Weights of a small masked image model.
Training: 40000 steps, batches of 64.
Data: trained on pixel-art sprites of 400 made-up characters on tiled backdrops, 395000 training examples, 6.5 epochs.
Rows from block 2 of a small masked image model, named by matrix and row number. Rows with one number belong to one neuron. Each number is 128 + 24 x the weight over its row's rms, rounded and kept within 0 to 255. All counts start at 0. Numbers have three digits each. After the name is the row's rms in percent of the matrix's.
After each neuron's rows are labels from the 100 images, of 14976, where the neuron reaches its highest value: "colour at peak" is the nearest of a few named colours to the mean colour under the peak; "top examples" is what is common among them. Only what is clearly more common there than usual is listed. The data: pixel-art sprites of 400 made-up characters on tiled backdrops.
# fc1: MLP up (model.blocks.2.mlp.fc1.weight, 384x192), inputs 28-55
# fc2: MLP down (model.blocks.2.mlp.fc2.weight, 192x384, transposed), outputs 28-55

fc1.209 112:119145114147133098140161140139135119120193119155137123130152130099111148098113138175
fc2.209 093:132150134158153122219167121154107126097132140129151112139115164121108142147115110165
colour at peak: brown
top examples: large

fc1.253 099:144138165124095149152076115133139083118152073142137114108123129156111107102126131100
fc2.253 093:104136133088132128117118148123150102132102117086151170099155128113119138108122135124
colour at peak: brown
top examples: lower right

fc1.136 108:177131105150173105144126162115131102118124113161155156120129090127156152151121159148
fc2.136 125:135142151160116148091141145142131162141133108109107129149097104134089085142106111130
colour at peak: brown
top examples: lower left; orange

fc1.16 112:160120141114132138147130152111105127151139094132085172102083179160179114135101123100
fc2.16 104:110089127146065107120127119146115102117129189095160126145117115150128145141112138164
colour at peak: blue
top examples: blue

fc1.65 108:132086131155167140123140128189135118135112134151145165126071151148148167142093104180
fc2.65 100:158126139142112125137117064204130119146142055160116083132118163137130161127128149148
colour at peak: red
top examples: large; red

fc1.155 114:126113122153139070128114176112153097109134155142121124169142172085110146121105122138
fc2.155 090:135127137134147165104141124090125150107185151069122101123161131140147094088167128124
colour at peak: pink
top examples: upper left

fc1.313 088:124143145140148106148119164167127132129150109113134139122128123076166089152137103144
fc2.313 077:123140088107150083123127132113136122147159115135169129138137142096081126130154086140
colour at peak: brown
top examples: large; grey

fc1.61 076:132133158119095087134161141158165112145102102167118136146119155134149107142135125142
fc2.61 081:107158114151086081123138132114117121121148106157091141146152133137154123088155146135
colour at peak: green
top examples: large; yellow; green

fc1.75 100:102144144123156140121083141172178127135120118135127082134118097095114153110117169143
fc2.75 102:070105141106125153131151111106157139152166150139146082138114106135179074142119126127
colour at peak: brown
top examples: pink; white; yellow

fc1.35 111:087124157084143127132082126048119112134123142129173148135165139108102136128112143119
fc2.35 113:140121092152128127159165111202142126103150142149113111091108146125171131124156099103
colour at peak: brown
top examples: upper right; pink; yellow

fc1.25 080:137139134157108083115133147086135115144135108159174130132138116154093105148095145121
fc2.25 089:113139121098101153125151127125139126105103141086148154131068132143150151141132120106
colour at peak: pink
top examples: black

fc1.148 114:120134133106105118113152123105146119116150089101117116163121131090134164122108128150
fc2.148 104:166082104132155078175173161149132088154161146128130136128125155137122123113170116078
colour at peak: black
top examples: white

fc1.292 089:141057170143133099157149146125156123125145120101145092152094134168117126174130142114
fc2.292 098:129106111122158173129131111130170133131142119158116125133137169138155099163122174115
colour at peak: grey
top examples: large

fc1.69 088:165123038116089138126144079172163111090215117161121142136126158173105143140161113161
fc2.69 093:126114139082161112152077137116126088148143150142160113150122132140207100145121143133
colour at peak: blue
top examples: large; blue; purple

fc1.362 089:136137144144091134155098138120113101133117094173124142169110157154142161137127101119
fc2.362 094:095123147139131120149127156126096120164116099099151113122169125108100138167126126168
colour at peak: green
top examples: large; lower left; grey

fc1.294 112:148126167075109085166089140131118115125137132146154130109133148110101119157119143125
fc2.294 107:144172078115142136109100088138122115126120130131110127212161126183099117097121142123
colour at peak: black
top examples: large; lower left; yellow

fc1.89 086:162126108116077132135137135149113167127127137176139059120091136112167121100182114170
fc2.89 084:140118133071136139156134156121129154113114117132129105141140146094123106125124160115
colour at peak: grey
top examples: large

fc1.206 089:175105182149130095123140157159141104163127089151103174129135114177115122172130109103
fc2.206 095:150126136114103124121135133159119105135126117122158145142116114130132124169093143111
colour at peak: red
top examples: large; red

fc1.338 128:156178104099125141120155151120135094143121107112104100106132132117106138142122128147
fc2.338 109:106147075124160126130163161154106110170117138150116098122136103143137169172081110108
colour at peak: black
top examples: white

fc1.317 117:170110164165130133155180141130098118148189102158122137139128094152147136119133142139
fc2.317 099:080123137150156151139140120180119130105085116114122120093094116168125103132127102124
colour at peak: red
top examples: large; red; brown

fc1.162 103:151130130118131060178104136193119136132112112137131096135182107162134132135136116116
fc2.162 109:106132141109132101126090139159128087131113109132144117213159091133099091120104147147
colour at peak: pink
top examples: large

fc1.279 091:148120118105171106157147076127180145126172096143146123136140102173116091104110081133
fc2.279 093:152124152149107145107072156145137126133089114120120123116165118136099130157154130138
colour at peak: red
top examples: red

fc1.95 074:111099081119107120118145132119109152157135068177116158119140126127153160136159155087
fc2.95 077:149108112150133121075173113063164144122134167134138122124118110118103140142162142151
colour at peak: purple
top examples: blue; purple

fc1.263 132:131094135178150121127124130145167173099073105139119162162124126133136119087140123112
fc2.263 095:164094088134172122104100178133161154136120163143157113098149121100152113133178154115
colour at peak: green
top examples: large; grey; teal

fc1.133 078:107133106119117086140126168135144127140131139108136122124113122133123111154109136123
fc2.133 081:144117151121101126128124154111141118112098166100122132082118109144120106140103125100
colour at peak: grey
top examples: black

fc1.287 090:144104142148114107152161122182129095133149142159104112109132098134155145098173141125
fc2.287 085:100093130114168088137153131118124090109125112158129147097104098117125126127132097124
colour at peak: purple; red
top examples: large; purple; red

fc1.163 087:155133159120108141168119134148138104161104128144143139115107112125143109099099129144
fc2.163 092:123111141107122102153123087152134120094082107101130108118167077113147122129104161103
colour at peak: purple
top examples: large; purple

fc1.114 105:161156106119155147139117130123136163169107181128142145144075135124147169145218095120
fc2.114 107:138143111102123101095148127115123108128115161157140124099126108122112146126095078147
colour at peak: blue
top examples: large; lower left; blue

fc1.110 098:116077124121148139191142122102119112141128115118139153108164135109102105165151123094
fc2.110 106:151129088086132087131110148080119138136133120118150109158138141095124111111160135169
colour at peak: brown
top examples: large; lower left; black

fc1.242 132:117140137094128063068120121071130099168149072123099135173127120160109089139112153161
fc2.242 132:139115107164094164165110099191138150072109146146122120094120107119144122140142060134
colour at peak: brown
top examples: yellow

fc1.60 111:102083114141139102127170144108123121163142134181133122150113104160174153107149104146
fc2.60 107:147153114136165109180145122122134132158125099148133110157117159111149136158158067143
colour at peak: brown
top examples: large; pink

fc1.156 091:090097089130103143105140086138149173135118119171143147130140140154134078134151118083
fc2.156 088:084146131093148143124099110069157142126120133163074088110105169117146157072132140102
colour at peak: brown
top examples: yellow

fc1.174 102:178121105145145142138127145138159142097106141143127150100133111139127136123143103156
fc2.174 125:138157129085178123087093089142140125171104105112050122157149150126139154133105161055
colour at peak: black
top examples: lower right; large

fc1.190 100:116115124139101131140126134130125177153114116095178125135100107109075106095124131145
fc2.190 095:106143144122131140154119139135153109142130110121174141131099123116098139121073160106
colour at peak: brown
top examples: upper right; pink; white

fc1.340 085:107121135149106139133114076131153119161125163156137163108118130134179126133129111132
fc2.340 087:143137116140093096106088128070135130175069131106102164130123133142128143094159140107
colour at peak: brown
top examples: large; grey

fc1.282 087:118108126134117098156117174130176118177118124142152122121148154095129140079122146130
fc2.282 083:121131108111163152109105121146133134107137180133124158098110162164124108124115133138
colour at peak: grey
top examples: large; white

fc1.159 116:157115119107115152136139118102156112127117126145127126138076161063126150158105134162
fc2.159 104:120118110161115094122149147095122147153137115126154081129146155123110125155094134129
colour at peak: brown
top examples: upper right; yellow; pink

fc1.198 142:155114135113117108130128109156150109127121151116121099146176119113132128109118123164
fc2.198 144:122075083165165100087167163106120128120159167157139151104095171149140137135133133119
colour at peak: black
top examples: pink

fc1.146 122:147093114109131095129156130157147156157132103153093152130120155153183154121150124154
fc2.146 109:138150105106109118139123115151151151138101140162134127144136136152117127122146127179
colour at peak: green
top examples: large; teal; green

fc1.145 110:143125088106149104149131063090150165133155141106088166147093157145122144146143157152
fc2.145 102:152107138119131109162094112125092123160061193113159128121181131100086114130119099109
colour at peak: red
top examples: lower left; red

fc1.21 106:127104098153171132164153165144118094122130110121117112086145108117139161101158168156
fc2.21 128:134166113160140155112107099135168149153116141153095099106090135118110123165079106098
colour at peak: black
top examples: upper left; orange

fc1.291 081:120102139112096155098159171123132108136138088127111138158125113119120059087110114120
fc2.291 082:099130108126128161096139154140163078159124134158119118128109144160106114081120060124
colour at peak: green
top examples: teal; green; grey

fc1.327 074:125156122108100148121132117127130093156166166151150160153127109171185103140080125118
fc2.327 078:121080150100159151156121132117127087106093137141129135079100111155135087124104143114
colour at peak: brown
top examples: white

fc1.318 124:140172139122163152120163121133063092112130107137132200132142108151092139121146157144
fc2.318 111:117119106142133125122130153103149147042129192098129118082169126115165116120153134107
colour at peak: brown
top examples: upper left; white

fc1.231 114:140108073151121189107124134137118125082126101132135108166121143152137133142113136137
fc2.231 115:122145099120135131115081107106156105112118128141067114150143149148088175175126149169
colour at peak: black
top examples: large; red

fc1.183 118:138104101147142145132146160146112146151119118197112097113121111149123118085143148157
fc2.183 099:129117115167171103134141099136125155129090127115144123103073140206125123101123146152
colour at peak: purple; blue
top examples: large; purple; blue

fc1.210 083:144110121125098213170141076143122130121135148157107123115128148103125107091109093129
fc2.210 090:161148115123120117130125132100133141120127095126134131086131161093113110092138148146
colour at peak: brown
top examples: large; upper right; pink

fc1.278 113:157100118153160150123163089105150105133121142080112135114153120144119119142106151141
fc2.278 112:155160127113139110080129134122172175127104117135137126173157143132133119103181137120
colour at peak: brown
top examples: large; lower left; pink

fc1.324 086:107164125144125134101174115130135112141162115126142162136115133107119137100128103135
fc2.324 088:146160193154146156131072103114140145113136160124168143146166153143162110133106107166
colour at peak: brown
top examples: upper left; orange; yellow

fc1.101 109:125113143118156130112152098081124137150131117157181121165120131138121132149137088164
fc2.101 103:127145117137148157103130114094154073101111151112127143100101121132110126142095136149
colour at peak: pink
top examples: large; upper right

fc1.72 101:138093183141121132144160094123152155147101088172144131121143137082118216129089116143
fc2.72 100:097164169122119174093158089061163107136131125132122119106118135133143117137118115107
colour at peak: black
top examples: large; upper right; yellow

fc1.347 107:131126129108126127108133146102085098095127145136090134128147146128107109131100147158
fc2.347 104:140167063172111123118097113119160156151109124135164093142134178119133146166112127141
colour at peak: white
top examples: large; upper left

fc1.32 094:194098141158123155140111165130152133161136158105108154086089128120140117120090117089
fc2.32 082:137120109143132126100164170123113136082112114167103145121145129075114143105107131167
colour at peak: white
top examples: large